{"model": "audio captioner", "dataset": "drum patterns on synthesised drum kits", "train_examples": 26041, "gain_aug_db": 10, "noise_aug": 0.01, "input": "waveform_16khz", "tokenizer": "word", "vocab_size": 159, "encoder_arch": "transformer", "encoder_norm": "layernorm", "encoder_norm_position": "pre", "encoder_activation": "gelu", "encoder_mlp_ratio": 4, "encoder_head_dim": 32, "encoder_fused_qkv": true, "encoder_bias": "all", "encoder_qk_norm": false, "encoder_parallel_block": false, "encoder_inner_norm": false, "encoder_moe": "expert_choice", "encoder_num_experts": 16, "encoder_moe_every": 2, "encoder_expert_mlp_ratio": 0.5, "encoder_experts_per_token": 1, "encoder_shared_expert": false, "encoder_wave_strides": [5, 4, 4, 2], "encoder_subsampling": 4, "encoder_layers": 16, "encoder_width": 160, "encoder_positions": "rope", "fusion": "cross_attention", "label_smoothing": 0.05, "decoder_width": 192, "decoder_layers": 8, "decoder_norm": "layernorm", "decoder_norm_position": "pre", "decoder_activation": "gelu", "decoder_mlp_ratio": 6, "decoder_head_dim": 64, "decoder_fused_qkv": true, "decoder_bias": "none", "decoder_qk_norm": true, "decoder_layer_scale_init": 0.1, "decoder_parallel_block": false, "decoder_inner_norm": false, "decoder_positions": "rope", "decoder_cross_attention_every": 1, "decoder_tie_embeddings": true, "residual_init": "zero_last", "optimizer": "soap", "beta2": 0.99, "lr": 0.0014, "beta1": 0.95, "shampoo_beta": 0.99, "eps": 1e-08, "precondition_frequency": 20, "max_precond_dim": 1024, "one_sided": true, "adamw_lr_other_params": 0.0012, "cautious_weight_decay": true, "steps": 6000, "batch_size": 48, "epochs": 11.1, "lr_schedule": "linear", "final_lr_fraction": 0, "warmup_steps": 1200, "weight_decay": 0.5, "adamw_weight_decay_other_params": 0.01}
Rows from block 2 of the text decoder, named by matrix and row number. Rows with one number belong to one neuron. Each number is 128 + 32 x the weight over its row's rms, rounded and kept within 0 to 255. All counts start at 0. Numbers have three digits each.
# fc1: MLP up (decoder.blocks.2.mlp.fc1.weight, 1152x192), inputs 0-191
# fc2: MLP down (decoder.blocks.2.mlp.fc2.weight, 192x1152, transposed), outputs 0-191
fc1.1058:093191147175162141156134190065129145116054107104125080071077086129143145060163165108188160165111191079120139113106087122152119162133171145087154190102120145113096110144126132105174098112141167105155185059179149118144130155166140093076161151124111166163154167121142120131123118191135158150128170179117097117093125136150148142152143180121149162137150106136129166161043160135175119124146179143108162112156153108143115115099129148086146148143077127114112152112116077155097126132119121146119049072128108113086111199108180111117100079048136130128178107120110134121168112106097192136
fc1.1059:116081120135100104126167115120144105125207149056132155171099152071145147152115100164176118139135086103138144127181123170102107091122142117146108062165163174159200117088125113166121171159127069117117118166081123115135116084193108137130109118080165110098183132164081086175162082098170124089125167102099091170128099186102143107116074086145129112086107170094114115109094135146133186175153141108138087126094133180190134130130069189103073143112195143118144130122133152127134158113141128134103137211142147116161148108080135154165132160123140152158141079093138087164070131106175076083
fc1.1060:160087112118125123174111145133149185108090128135132098191164084132123149110149151154147122089125160097163112108071105146181129180126143153177176165088120063177088139101100114086163016104174184144126101115131121140141040149155150117131122146146131097179109153102120137162182156149135143160164143137124103131076090071152096149163174096116065166134103135192153119125078160115146060149144131111114211126157159113137102084127110128088147084130046115114071133106143131099174125192126165128157117089098163128110105154116135085163162119116164149109086144136098134141145156128177176159
fc1.1061:186161095222119192125144105171145086100122131148138147161101141121119110134129148107164155145119136105112090055136175097068095102136146122150124136135105178170167153191141184072113132168091148103108160155174147148129170144159083083115137111097122105137133122164153129114145079125199118094104181100123105127114087120156188143104117128106134086139072159150097097121126108087114130118124164190099096126134109075122126135135143142135057147167184140110050094108134109116078193122136075061136045120120126144136148148118127244088145093141130119137111103145101108114087154110145071092
fc1.1062:127095127126149125099179111129074069165175151078116135135129137096137129157131118106127108062201083118128140101112108120147152091134136079180091085142147228142207129141133101127096124176135051096086131172103111074165097138177130127142094144102116119167134129209057105158173108102142152143106175142137118159154105150124149174099065083155148118091125183118113174098171079134084112170125100121122085135129175136165130179155116153135113108131177114145123119072158162109119151101105111148119157174161141175181141125110087179174137157188069108118120115114124062135063138132128111148
fc1.1063:167148140191102119092124088073092091116162159123127182141114129156120120165077061128174129140155129139142126041138146124122044119111141168151077092134138175137207171146193154140148102131121154129076130168138127123157106137079109117110101086094149099100140101147099121142139153086115108108114179153147077103136102197137180103118100042155106104168109187134114125135129093076107117148133145157120092113091132130125107142113083127114112116162213152093129126142155158093142159100143120109109089199127185146162132112083120156130104166202077177096104092119094105135101137135180043111
fc1.1064:075181099110179059143115158145159070131151133104137130158123102100063134145149084153155175125145118080067136104201072194178169119122115158165077135113144179136132142131149106082114123157145143179133127152097090114134129176174125127142134128109105110135121064145124076091149150133121115097104123119188105118116184117141104159169144090112125106108118065137145127137120095154130117192183178143137089053104124097146173108082127133154111173138163099103138139149155127104093164171109121102088149101255091200130091128158143162153122134146123081153153140121140110097155108153160083064
fc1.1065:189121110109136149134173136079126134128083119152095130147135148089144072212116116134143098164164116149131130112099161087068074071147164139187145083116078112137204148205144103161149133111064098136092150167117142193084125089108113168118123146127168090125130108119127124146139157159066115157134166134120130097140132153097106112128123099158089119139130142092140108137187058078061071052086065126119142120086127123162142103147106113131142114151102120117111156114087181081192163155122093083095137154140154174160098165147112159124136163157060141116153121169128062158110146179190134109
fc1.1066:130154122139058107103116091069126126112075059171154124181153149142153135147073096140129139133128170089127149120120154105047085062120121123167098082063081095110153115186146198138112136152129139118166128074153128128129117072097075119120082186143108135142117120078220094129139174146035122146067136094102177094114133151121133135177114077125106132174132089169126131115120113072067173070140137138143097179103111156188128211124108145152103120078112139104138137179148050117156125112098075142125082129147106132134151147093118150110132160132162162127150123121115116128106149135114121108
fc1.1067:157090148177089131146103105100134129156129152157105135093153050096149135195127183167076083095092122164110090111096180128121120120098139111129087120113101128137158129083169087144130156144130141166093155073073161147155168058140130104175136152160130096128175175179134170076082119095134166171160081107180168161123176132104103121121165150166120108164123129234129108109166116119118114120128139127067124119122102192100112076120102115129108102131116139111113140098128155146090162179203155135097153140091216144162125136101191126129114051101124129153164060093138089130101146181145130135
fc1.1068:135123052076044135139140099120220111103128109163097157172105076126191110152135092159150151197073156076173148123100082149109131111166081174097124136178129178152133153110125133151066194103148146141165140111113136147088068123158120154093126143112149174117156104174098095102144139122123153176129089096144074101134142197158128150165084147088159115147135124128173166154095162150130164190108110056093152136091153129202157125123069118114176159101170150094139120134106090100118160136146151141124086131105125129097151148063106127134146132078112109095197187142128133149132143130104097104
fc1.1069:167100089110112134141155160092098083170139167147040112089102137103114134160077169149165104142146112122078175071177122153182103097096141174150163155124116161088168112097126106118133121175161124163101168109098114119138139143213129072119150133105153087135138142175102100130155155141135168114091180166108100142134116144153040144117070155105088143080143124055082160128089119128077152137149141188142111107126181112137143086154081129160094057163150053083115102022099120155143132124096122141069158103192107105101138168122133128152125121138124180118126131124162101131124078114119108152
fc1.1070:106153146097166123165127097101128106122155103112159131033157130123139157109136161098135095129147165142191135129142087079099140110112104132116231179103130241151108113111168109151064088095098124096115130149117142097119204103116102156139100094105062193097123114085127134052116140120087106169144102135128133101116166142077129131106142124191144139171162088120108116163180152109168122114124152103170103071105147119103122157087132168105108140124127149106189134172141176115087089087121132078121123118112067184137109178113131149095098146084085138068171116158115187132108148085101120171
fc1.1071:180217113173134159118106122106162174125069092137182106079100100146136120120122103142121127088156169158187095133096170085128050123135142173159150122078088161097059084173163088102133097054168153143151116102163145136133122122157138115092186082143112124139143100080142109108098173148125129124116095130122153103113206129152146156130163170154111132117186105184109069155163174112159164132158136110102158132149126141128125125137074145077113120145156116125115183122081131068141124099113136164162099137073112157085140184106158122085103097079111094079117045084131176129144160146117195133
fc1.1072:101134133157130067158133129106156029170161145093139147124064157111119164162160086105184152124125141096115157096150095187140124155145086146132085109201131151122151168136157162163059097154133089160149077114150153084137169128112131178102137174124090135145152122126123109132153093129088126097112114105155089159182144167120169139150157078111163101180148177054163194148097093132114085196133136164122077051090136129137138110112127150065124179168211095132119138146190115122126167127131146115126150163171106154177130138126131131161106132102034158131165118143149148113129116085137079130
fc1.1073:069159109101177160106132177124077060124161154121073086055099097117194085124150137077102136126131149087120148135121102128122135129120139135186194147092147118103138126125103110086128142134087133117172140131078117059170097143206116089125145126094080216138101097145103103181121190112146194172159140105078157138103153149172137151106130125143149167093183078099111153098106121152158147150140174116103114148123180141129126121090133158089150147086128108129144133102120108086181099098104117182128140094184094117140166169064149105100130101090109146137168107130150078115159112130025167118
fc1.1074:115168084113107129082143126130159109139121129134093128184153132085122102143117072191148135163170101105125188093173103175086164078190146118111105099129132176071167128183126121138161163170135144165131185130146137162105233102161056097129100164120159077104100090152143091101157152042137142120114157128149147139159116118124151114127091088150112074075117134102152140129187145154091129081125123150110074126071120149162129094152154092149125190132171139123207159112095127132214178068119114104091122169126158143158128113130151166098123164135080113098138164174112124149115091108165099156
fc1.1075:100129122162108100159131146095105079097110135238153152107125095146089134207114165086132102145114110138083137110114114106072187088089100142145123183112167151116128130121163072094080123111094102186108103082132095154108145200069124106111130154165133139182133182134096139119139153086067127148168110154100179139163159112148152080179132093097143144141107129197114151155130087080107113157112123122094096105111119172199136160165114126186135153094101118120092137153159126060141179132110208100111205122138124085150114167147071105082125104151135148169113129136133142175166094163144095109
fc1.1076:112133074053133138141134133178172069142121103123112122167114104096142119142173178147109190119055127143163158114118088126078147090137145111129125071118143195156110141113072151138091125159138063165119110174089135069109150112180092120169085166078131169109141128241066169177125139129142123112150151090152136130173065114188188147071082117127147174142108175125145161134111167155119077086113068120096083156107123083159173112142094129114135159069114107118154145096142134073156136119182153124098115150152141096119136111097118168134103145127134167129165131156133134178084156127090092100
fc1.1077:120142103139143109135114118089113082105157140127060128116129173082101123185119118179165127168097163120136169094131102130133199099122135109127120118172124112121164103176169150133151126126111056046172080115170090115154107061093112161151138146144195096115072179169141149095131136112147158126145144203103157096138161161090098096197109128091044132082142133100092137137180142084087150177135131193106148103144124168123122131121132123156137165112158144106186120136092130096125192102083134126178131137156128182165112175077114201173105148115084084088114167150141144148125096146182078144
fc1.1078:098097085132094159100086135124155131133107148135084098169176099094109142139127141175100133141129142106063102118122127154114117104114117085115168142114145085156135174096085132155156157140169197166153115141180108078112115063167083151135077131156094111130131151086089070097146095163152158157137148125084112126096117106136093132131181077092097101125135077115160113149061135210134080106138118143172139192090161126120147084095162122125105122097123103083141095175104053094154120189150121125125130093137164100188132099077186123128158077035131228145160142169159093138112123093145148127
fc1.1079:097178164107099139117132150132089082109155125173144129125136115136086150100116138097107181115121153126106133130109130094114174133105142169159132096120177110102113166120110103129084134082134114182200079080112176154135150120092103138134114179181169160168111177095151125120121131097102114122140087193078155119109201100154134131230153122116129148176111141180092164201116144104094121128152137147132087079081083145135131171100151174160133123065082105147113142161127096109181155132159186074113152102069099106163159188137121120089115110097106160178116184166115160090168102187115043130
fc1.1080:088143150136123140084139123117099059069165138143155163130141088149104085197102135097108173122123122131080143142154120169129153127111098154201124116108122125124145149096078078110060127155108161208124113142138132145117215140134074165175112181141186121149128135149147117128144119135100067111146133118123128103149153094170104122198184130114135110137105136141120140151104121148123104119122115171111115034073083083120130119080101142135155142094156152133138113079131161149148166115134160086070140107113105142155138160186171112096109100177200157147142192165072121088123138239107068161
fc1.1081:122163172093118117095099141126132115073105044172139134088146152115080140102115152118120144167066141172099108084121139072100175095123154151117155142112116152101173126144135116165076101078076101164097141069097119156118208149078126141142097130204138179116119123097174126046060162110129132119147095093150186124129207113151172141179175110116143155174138111197073124159179166101129156071124037090127120110073086128138111132135136135123084183088148115119113122138110123136167142129116138131119138096105130141181184119131143138103159101093143139126130142126089202112160138169088139118
fc1.1082:101176089108158117176063197167210225136100098105094079131106098129148138096194121119111138101109188173107101122103113115183140145134165111141185181117113090184107104129155175142143071156181119105097122132140149114162099139143198087132128145167090102174121093086103134142127136170117144174211119099098092120087158085156111168117144122125109133132086127203175125127134141096122101149152130132131150112130135070138114102107112121077084130117082136141050140108135142139134090155122137180156144104096109077081106184097138049151167102087149121143122108122092128136158141129146187146
fc1.1083:092233114149129166142123165137111134101098145158140123056108116083186135042149143197083122140140197145114141160128142111101106148189128149119161159150143187059136129118155117112154136087144103097129124053206082148127140139154124053138172139155104158161128129114141124111129215128118142177132162148144139178139096134146149155125111164114167130137038110105113175100135084112125128124136149120098128183125139089148108140131154149070123117105123117170128179143165111118191109162078103107172084058092140101133128207092160124127105114114070127142127085145120127125138128093080170138
fc1.1084:134229097145144179196120147144089161134100117119190139099099106053153124108192177121097131118122177162077136131126143099126113147187154164126141155195110158140133167143077161090125148171146107100128167181136146112136144151176136082131142163122056173125095122125142105152137091118150138147163158118173157157101119128104175124094090132145154135115042126134152165038149114115121136078150168122070082172150124120133120186091123105095183167116084154149131206171162152127091137084145144146142101134095133151103131159127180145115073177135128043141124105156119126114074155127113129125
fc1.1085:130116135171129128124138149163128058142069127112105123151145101070139105136115144155166102101120070125108132158159066179166146149145109123202148129154173156059132179154102019147122160113075145190115142156128133116147204093135038149130097155148163118082145157116103136120136140146071100159144104119195121072171124099121141085140117168121175123147132114163120151145130138150125143197115079129107078143144144070121100127124099173155133153143154101165146140097110147128175172086145172084113136042157098145194128127132161138110174153170193134117120170150126166141067103138142104141
fc1.1086:147098164145105138146073152153114156136133142098082112048098133162145144086147116114136095126100120147108107112089137121181109086147150100114140109121152200223084076120151108180150140110130077138094168131139181127167121106110148095110135161150135147164083090169137149098114045140137121158136131094135207151115186135155105175105149131143109144126140148249131160151146122120132159087107138125031137138139114152128076129142103150136085141094105135146131171087083179104124099114108156148078176130149181163171079158078091082129085179130128148123144082127162096180111165150115160082
fc1.1087:138126094105155150118156131137104095147167167087099160189143144073146114114195102152117138125140146126111155135139124135107113172124164160215106120119118233169164150087103110073128096163135128147119159132115114113149108190237161106172144075106127131150172128165076099160137128144194155161099184160112115162132125118127097154102069086123082128109120118080120127081158118192084079134134150157103105159146148131157122127143141167149117085143118121134146093113157122073087152171057085137080096150196156174118118139101155148215132126168113143126160130139076069138125120102147145076
fc1.1088:166124120123111129108160117126152143131103072192125113051112099136094117098096173125147074173102134203150102168155195046117105090092145128123147119053115136087127105130164054136103154063081154154086151107129085174099094144172095108080097087151113170069145110151154173048092180146111145164135098094119167106150186089088137123142178135128159155146147143159094098165155144078139162035093101103124160137126127148162131129153143114141131100073121089157103141184124160138096113164125149122133185128126171156155113119134134150157109150074115124124136110134158175163124155121114191116
fc1.1089:173130165152180162188126139105115130118107158096167126080141187107139164129137198081133119108132174217119136104124134126160117147139151144127176186157164088160078115124191175122124022125171136119118170134212148101212119151093165175103140145115129127131124161097191124157135120098135155139133153184115138101129142115116106136150112126104148145131121151098115126099152120079137078195095143080086132131140148108133115113111107099044107110115149125113119139098133149206128113097128136116175093091085129100122108187110164104136184102163099094126125072121100203129138193072088149136
fc1.1090:184150110160093064153134148115114121168096113187102103024115126136121121135071157136149144173121124112118094159125141139047099116112101107128091155117140169107105074115101111132062153188096146123071174142079033173097171163103129090110184057158158096166110141119118151090078191109122177097141121079135148131173156097150148092168114121149094163096130117139107136108088127156120135134134159164116077145119144153097134163103124051122126102076156134124104135128122127116140139176152141100103182137139126176098110138155097081145099098093148183162116081088191136190102162155111150115
fc1.1091:128140123119065074141153140125153123183102115175116114041119106113098149141076145148164129176121145107110133144140131092054143118102127132121072162089153185099081115099148091164032154143066122123068150129099068155119150209153136088070180056147090136166130125114124184062127182144101137152166105113116167123114212097168182118152117128097108145093134094154127140137116133155177174103124131117132122163117162120120142141122121090131135167091161103103125152158112136130167139127147143115144185104137168166122096124135119132158115105062125158128128104148178144190154190124117192059
fc2.1058:160113104095064082149079103143125128138123123131137183176201126106160121175092112174122136100107109122149120190204181149159175105172122146195067114116113136140180139167090129134091191144178051145099122145115085126140125124064113156103077098177125105158127113156146204113160112124118062137097091095176128141103155090137140125117157124102114080161123106133115097112182132123088130123152118124103135124048108119123093152125122087124104187086165081120155121128098083145179123166086110214148126127132174122135151127117070129133161207109159132095067144149080150129140133132161092135
fc2.1059:133116105139205169145128118145109224074098086128146111103209144110094093087134139062119106093113174145123151200146144105092141151125094163087216164143108077168115113105121128201166124133097215197137096062164126159099146145154139152106124097109143194152127121120178107118108114131132097122157115122144119062157100146156146102169160145142122189170044162099155139117153149121098146081089098094162130121112058132115155111127189119136095118137146132084155090106116122081086149143135115117105116171134085115177176136117153134125138120093096098112122093114145140062109136151130105136
fc2.1060:110135122145083146091130175166114044118166146138130111136160129108119105149123137139104113135118119219108116210109134122147119075103130091127048123112197183089163143193184173136148207131114065165159136138143123137143205145138100146116077077121151139093088101148137149060135135184116136102133127135143100164151120153112119165104112112150149120151169104094121123107100069130097132118112134124167166141081102063111111157116155147122099107159187128102185166163123123167124112099108087158154134103112104131090152165111126159058121156134127097143161027156141132135138099214106097085
fc2.1061:092115152070164066164073143125074147129084164130158103141155088110116121107060111160126062134119096131183170198131126127163134159142141092114168148103097104092157141084109152203150118117167125110109159143121158110109128144105185130133113120104146111125146103095100141172144094145040165152133125142156112174086116156122065112131083166138102163155183107142191215153124135183153119134116159071106131168123109182109137092142112133153189105108095143130147150144099166124177053079102140197076148144137075136151103185107143073170095138142113129077152144141111142103116151114147192115
fc2.1062:107128094164162170170141103144153156084111165149091141079161125122165105083131171142123151144089121150145125104149134112069128077133162147086177136124150084134058233100144112141170091097093191143163082114146105182098138140130164108085129104052135149117143134046161147136095099134103149097112150157095147107113150136094099053130178148145131208169110142089138138139113168153126127099169167108103121113122098126111150070210130122133129114165086157083152107200101235113129113119113138095104131131109104082124084122128186130118141062095134167110144118148170140074142143125143123140
fc2.1063:116101125116179131146131119148103152126097156176104045161136125095145113110098146106120088100134099109125183164091133112103166104155114065102189149113130101139121115090085144151139115154098117113181171125133143140089153144163135109123140172178144149184101120118130113090158157191108162135090166108126098157133107158137087169115161165104115130131171086150178145154164120179116180114086085094085153157207126140148202068188157153176123078171081140135139100146078103111102069085152126152124158107138006134144141166153164113097158095177158129177151129121144152080107115144081167077
fc2.1064:153115123095055166103147088142136137104094158112104177129157148137147156104106146127152066094125121161223116098114115089113130172116128129153180111131093107127122100140136182157150165099053140094082139111042129149156125156084176177133120106143119156147183115102144171147134096068161159113170126112058150127084109114136214116127135131121105185162093219119157153106177107199109152106105127147077104133126117158125068173156135126156119149113140128164122131130108191122137122118129125126172105106109168086114150142150114125124137138128061152097107047201093144148111137067133096193
fc2.1065:142114110229152145074156105109137142142137129104160082123187119113078162103122129120132120084081124126185164147155106149185091098077150093116102154173217094132129118103131173056102119158141179129143105095143134098172172100113153066080151121143108142085130106171094164100119094120186171110112095207173082141112141120136113186109131129133123147115144068136128128120079135142177161153156154092075190170172137132146162137086126141116102162112179093100133069160117069166123113061123130132152155125077100086086142149094131102093122095145188143109165128089135146104145084086116151116
fc2.1066:143164112134162107151163117073084143126094126148103125110086092151093106074153163125071096114096128137230070116170125108169124111103169136086158118109193113172145156125117140110130147087120163140099120163133131107063147134061134119187135164134116150132147097173059154161110108132131151148125130137181131151094136136108063137106129175134092057081140120190108155127147093134106127091109155166108116130175075097121192143112140124130162149142196124182151081039123079125096154107136168147150154156084157149154159204158132078133159066193167106142142102144079149123127118160104101105
fc2.1067:098140124088205155146106104191117138102122099106153073169079101135173107139131145125120098079103133137121183130138126110173121129096142126120132108124138153185106141131116132123143121167121102149116059204158151167138111145161194105122165168091170191184064126140107126130115140136112068112114080118103135136088150135130152124128160122113180117121149135142155084204088129084105117169093109123208153092138149134116045134166092134110074148140178119090209104125143155112147128054101095126143099111171135171124133171090162098076119103124225193131132127088130131107115107137185188126
fc2.1068:149103146108070150135150134125137101067133147156136107127085165197152125100103092117126111161072111105136126175121119135079155108144149130046140118117136117180111145044135129138121146112114180054118144174107111145105047111135168126124131118121127151114180150130093043090089146128112122166140108076187098073134101130183124136191130178138115109115094114124093167121222097134143142191129121134181152144082091171110161168131108118098165129106186139087170135112122099111123121149130123152158105182116151159126100101099037131127118114125085025157172193146134121148128145094119119118
fc2.1069:125158170152126139098134126128092219129135128125147212089161149139111142132117139131111107148095110141169113171082118120097132169121133135093112154096110132140107180162116124091090117099139109084172094126126134145138160153071120078140118112103098148132192148065107154126116138102153111110132156128204167087133139128129191097134127087114172164138082142141166132130157165126143106184117141076135151148117073149081132093157108136050111111136124158138100088246174169143112120176120108142176140162111087093176197108100060166131151204074154152137089146106044133069115164122112137140
fc2.1070:160086113093122122137125115152149105144172106121123101172060099146185153142103101142091140170115125148062119067150131098084186118173149122130019043171077106139094086097108127120146159138146062116103139138102161163118079123103142084082154167192137105142087124143132163129081140125121177069127146095162116186128165120160136132153147091045151126089089163151153141127095111130121135082165103107110132148127136180131107109125075083109149152087107118128084117091115080141127140111111130127164186168112140087129081057192140073136149111161143133155106137199078098152098119170134118114
fc2.1071:136039094130126121107119109136142057123102104148111081208145110092109108122165138139079115112127116119140143133184128156150096105089125105114127115124115117132156180106136084143121167110148110135118108158111111074131110079124177136127116153135135134144082107134125173117139126118128109157112095146147128169160097113101119103127148176115128087088127102121141106158062057127146131073088092115155151080176149185137125157141160095173143135118159109110080044119117052173134103024113127098137120175098121198189109079099178189119127135183241122134106153167152110137064087112110165104
fc2.1072:081111141113133152101144116169143170101098165128083102110195150111165130103095138145129138096134132158165101141133133094091169141162128124118220148128125137189125095110102158120122172159063190106130147129032112153125097134203087105117133129125133162155160149165115114127156196102139135091105104139102136072074150122143157116130182172125073121118065182107094095117193172193132165119139082092078146168168117198140132108192124105244120133109097141114139125137103081110100094102182149152104107124130094098128125135110149136091138138148087121123118179151075170141096116129111123181
fc2.1073:153131091121109132135085127123180160167108077159166188162187117093100169156144152184126100109098101171132098118177150115134169091135123119082072129146096116102112138145135134155137119103162103128110087117138130144086130125044178155044096126140141095105129161123180141121100041116152091091078118181151115141127145070119169124141118182099182117118082140124090044151146133095153090089117087128126131079121080123108106116091140104132106157137092127086112146161130146177072108199112127031163120140150196126077083093183090140112110092123163127123081134123098136101107135138191131146
fc2.1074:107130125148154155118110122150071142118060115150176108064135110137049190153140144112100133124070147148129148203108143077113000160108114124112172092153153101170129121118106163138113126150073105117117116125109141122228098157085170136171153108148107127167159089147126169201163159105122133101109100108113123133133107150116127126145135136144116189172112136156087186115119120149133147165125175103122165107145121154129153168079124174159136079109113114178103104098141180113080082154206092148085153125171104127118123145142088130185104094102183147151114165079146120087089148121094131088
fc2.1075:162131150154169098144130146178195227139147107139168141124118116140116160127128119157104152121115145154142133091075166124090124174169130114074056172184131108144124107116126102142111139127136235090144141192120158099164077163108146075128129090100148152120092110122191128124136087142087128127112133174129119076154131117086086143078112087111098161138114098130107108137172104180129148184159134149139160144100162152087059102119150116072090114133158120090192117088147125158123144108105000102109128123124129128081160098130113182119178127094140164181164120087139113068119118131103156128
fc2.1076:066189115166107147134111137128100142075136168126107112046105198155146158126113079106121123153141109160110131150132139114118177138161072106131146162151128096126107150120155107149093086165154189131126134092163128182177128101150160161093136099116153108116093111097165022146136130141098150189130121126126106085120196095110105107163192119137130136134117053117053154163156078127128206175122144103151160099096145165167115101088115150098119108115158109177150143153093156146050140106190092131130119126146101219099130121116189173114153104146108090124171139122130147080151085138168144171
fc2.1077:083131097184155157145130108086057203137149108111125124095095108148110095121063109104106106089135170109091110122083097138091127141112175101152178142172180072146117185131112153090198067168097094177119116125105160134136117146165156114092139124105132160112208147152095066106156164125105102097090155125126085154152101088130138133066139042123158169125097135110161140090164112155142122046147170074081113129160048118097180115115096105145158115117103086116080145119158104121153116137114090118107143147136088065108139141147111106105129100131154148130169089094084106059142153085086147150
fc2.1078:152143151103133125116164128103069117122155131155151123100135091155131127174118141136181154085097126121135159163093116073151103102109064124106080140147150125071130059146135183095084148149060026133093107125067157128137148141102133073127147118106158128114131115161141163112140211189109093104087140119214096139157093147144148068129099141157159136125085103136072124064140128096134124111127106134126130087158074084097109196106158108107126120148137141177174191101177117209126204129139138156128156139107114103078172133143107140117093151196112089139135103054090128134105144170112103140
fc2.1079:124122143192100089153142114154092196119086076131115100110138111085129126171207096160135172149071137112112064105103182141153131133119123118105107165196131151129141128169214092123228115150111169111111146156108137170117041129117160091150090145109129097081130128165120150147153125116131180140169128090103108057135129144155137148004126181120107149131079173141150124094210117168171111139107110104137132165155155135145112085132150123091143114135149127133193128080091123149138127134128065131149112167130113150096123082131162179126129142103138097120167086080120122180130152103172137134
fc2.1080:178119118130162070127136112185185215119094117150146084129099139106078106076118095120155134108107161111137143136106151075195155129137115131039148163195141167108094086171216089202133140094122152131172129069082129142110082102114182098138173138109143109143186133102156134110149142114179195115151119132138149156160145159132103147113069063133110185155114140112162113160180133147138122123117128139153134142175146148132055155135150112160133113096103133222141114128152114086149118145170095184094119109124121097089150093093114114129196101085146113111142088142109141190129113167116157136
fc2.1081:149136155146102106126113123145159132159149163112211081140092125109117094190159084114155145158147138144177161107125046148182109087144102100118086100239132089110065116109121137109138118150163208075155143196156130119184023121147150116171159096109143091153093121160084157146144104097141142166152169132110099103145116097148118127099083142121124133141124142107168110120136087158148088134132151141162158110196151166126081143163148150185120086127125106182144092084118106115093123069177120085105123090139147171094110139134195133158077104134166098125124132170108087182082115123160140131
fc2.1082:150064145137069080069138095105140026120177142148137199104143119110121145134101146150147102103148114146137168146132120157135114082124147178161043157128158178138145168145107120099123177149144141185155178148132123100144124099154108187139117147124124143166086152130143130085152131180168097082088135132129119171105111122069185129130140089156105143153198150069141115146139130150126090142113089099099102092088089155100138147189147159203152125118179112105139158184084124115111138070114163125092132155134152225123120116122183146090062118160069091152094137161109187102116153162138110123
fc2.1083:146060066138116094117086118083155112146117089117167148190160047131083121186132107089149087157099071097142125061147146150171174152128157149126094094123108131147118103163096176158133139153159133127143154166068118108170112081130123196118061118150116120093085133181112136134110134055161083083148072114083139113117153090088136118129132145147147135117184166103111081141141166139151128090176148093098147083111119147141146119089082120136083103115087088032098077120109114168107125113154118159098166166169148189079129089166087116121082149101169096107101166112150124108175131160157134135
fc2.1084:121082122139126104131130101079148131123120169161119140162149172141134138152106103175160180146128101083142126097205133143133142149145161146139126108094141140114164078150118088180123099109165113100172161106143092162096125108054133222109145120164140106143134129163122102153081069084098131086167123129099108123144117129105140197150180153156111109137197191143103130233138129159126127130149168115184141104119125152161150034159127139120104094124149094119109077116088105138149127141068124116112123145168126134119091162159091094180126095071157167092117141125129086115240093059154085160
fc2.1085:127143159088159114153088156184194181156185146129125165132135169139096127080183092148147122132116093092077164094111227095160127143127120160113138129102063158133128051100124145197115104130126227102172112132089145147112053103102242125188133111152149153104125135117121147191098162132146130129113111118117140155117131131125166128137112138115138136116096131191132105089107198095132130078156172125139116190136154145133113098136091101156151096073074140116106096142124141133076103112144134113066123059110151145126112118064100150134122136133102153101183180133180087147130109105117120142
fc2.1086:146161100127180104129124112140127100144125147109064131092098124123150146170176186145074144136130165137093141092156131142107116100181125166130058100138139070152150165078065107110161080125131077156133091153149124169126177098179167126129131131102119183158115148134114113132205152117133124118100168129093124143141102120106132103130154151120156126134143117111098130154130156090122107124081114138199128116114192147095093085150129124170159114152166133070169108199147088141147138133103018097099078224159145155096098103112182136112114084109106200160125156132123192088137172125229139125
fc2.1087:123105136181127109121100074113217172092076097120184151090120098131163114151065137127150129131128114127170159106121129108179157094122131162066147117135113083091135110194174110166134135085131110051136097136069148151127173107093131143057066148068126111131119106064165206134142120092102119145175152131119109132144102146119209112144185173121178145150148134147162166184125094123138147101161152062131150141111099076124087143158138104138152152125107131136125125161148183148143129092182151141159135091132092056127155167145160116054140113123146162095123076140168152073117124165151102177
fc2.1088:139114151140124093158147129097137101134188126107123127208115163130126141193174066107106132134159133071111149101164090147122112090133138137152025136255122065114134152141097119083093090143164086120117163170118137090162189127128176098123130146132125133126120161134104157114117104131124104150173173190150123130107112140190126146138136141101108137136139060167147148168158085103117167132100114147092143155137175144109075091119142120057112155126157131101231098079142105153131098087119091089132115091117119078114143142130142145125087110135206122090139160147121045136130113108138141074
fc2.1089:062136112129112099163103141123152136147249164139075148156082086107174133135108109178175094157148144027133144115148143165126114133104135131142133153109065147145130175178108100109122191074115101094162112112154143138078113085119092123095130109171132126087103136115077149138096105114094116137136154051148139158153131150084092115111172139143131139087148146106195196178102194163126167061188174154188145107100114135117116099147108097172108126117094088138095136153117066090154124171136122159119121163123094115135106091160112146095070148107115142129148166205135105118093158163153108151
fc2.1090:149124144164115070119153127157154165149136125130108172078117107154091129083166115130116113113129054132151154095107060103049125147110137108089092119190109054134138110108155161082000115128118152104142139202214121057130234143177148087135153155118111126152134159123146173131103099136148130107156131100135163152136124156161138144130116102141139153108102089141171131135126067155134127143156158142087137112086141162115046099095128085116132126153101129101195053059130144125142116129126066101104133099119132127106172128121146114145181165143109153114095078139126126078129149144134114130
fc2.1091:147092160157084103147160132131112123169139133125142146141113143149101135174177064106097117168142103108180126098132119128090135098132134130138074142243114045133108119114050148135075116126098119116101136255201106110162184134139130086110122136137136078135125145142126203095113125146141093115172184132165153125118147144198140130130114107085120140133095106154155137143165032122128151180126135132100143150139165146120048094124122117093093140115160137136211080088132120155078105117123118096076114077136131111085134119163129134127122142130158113134089058159088056117120125142112120120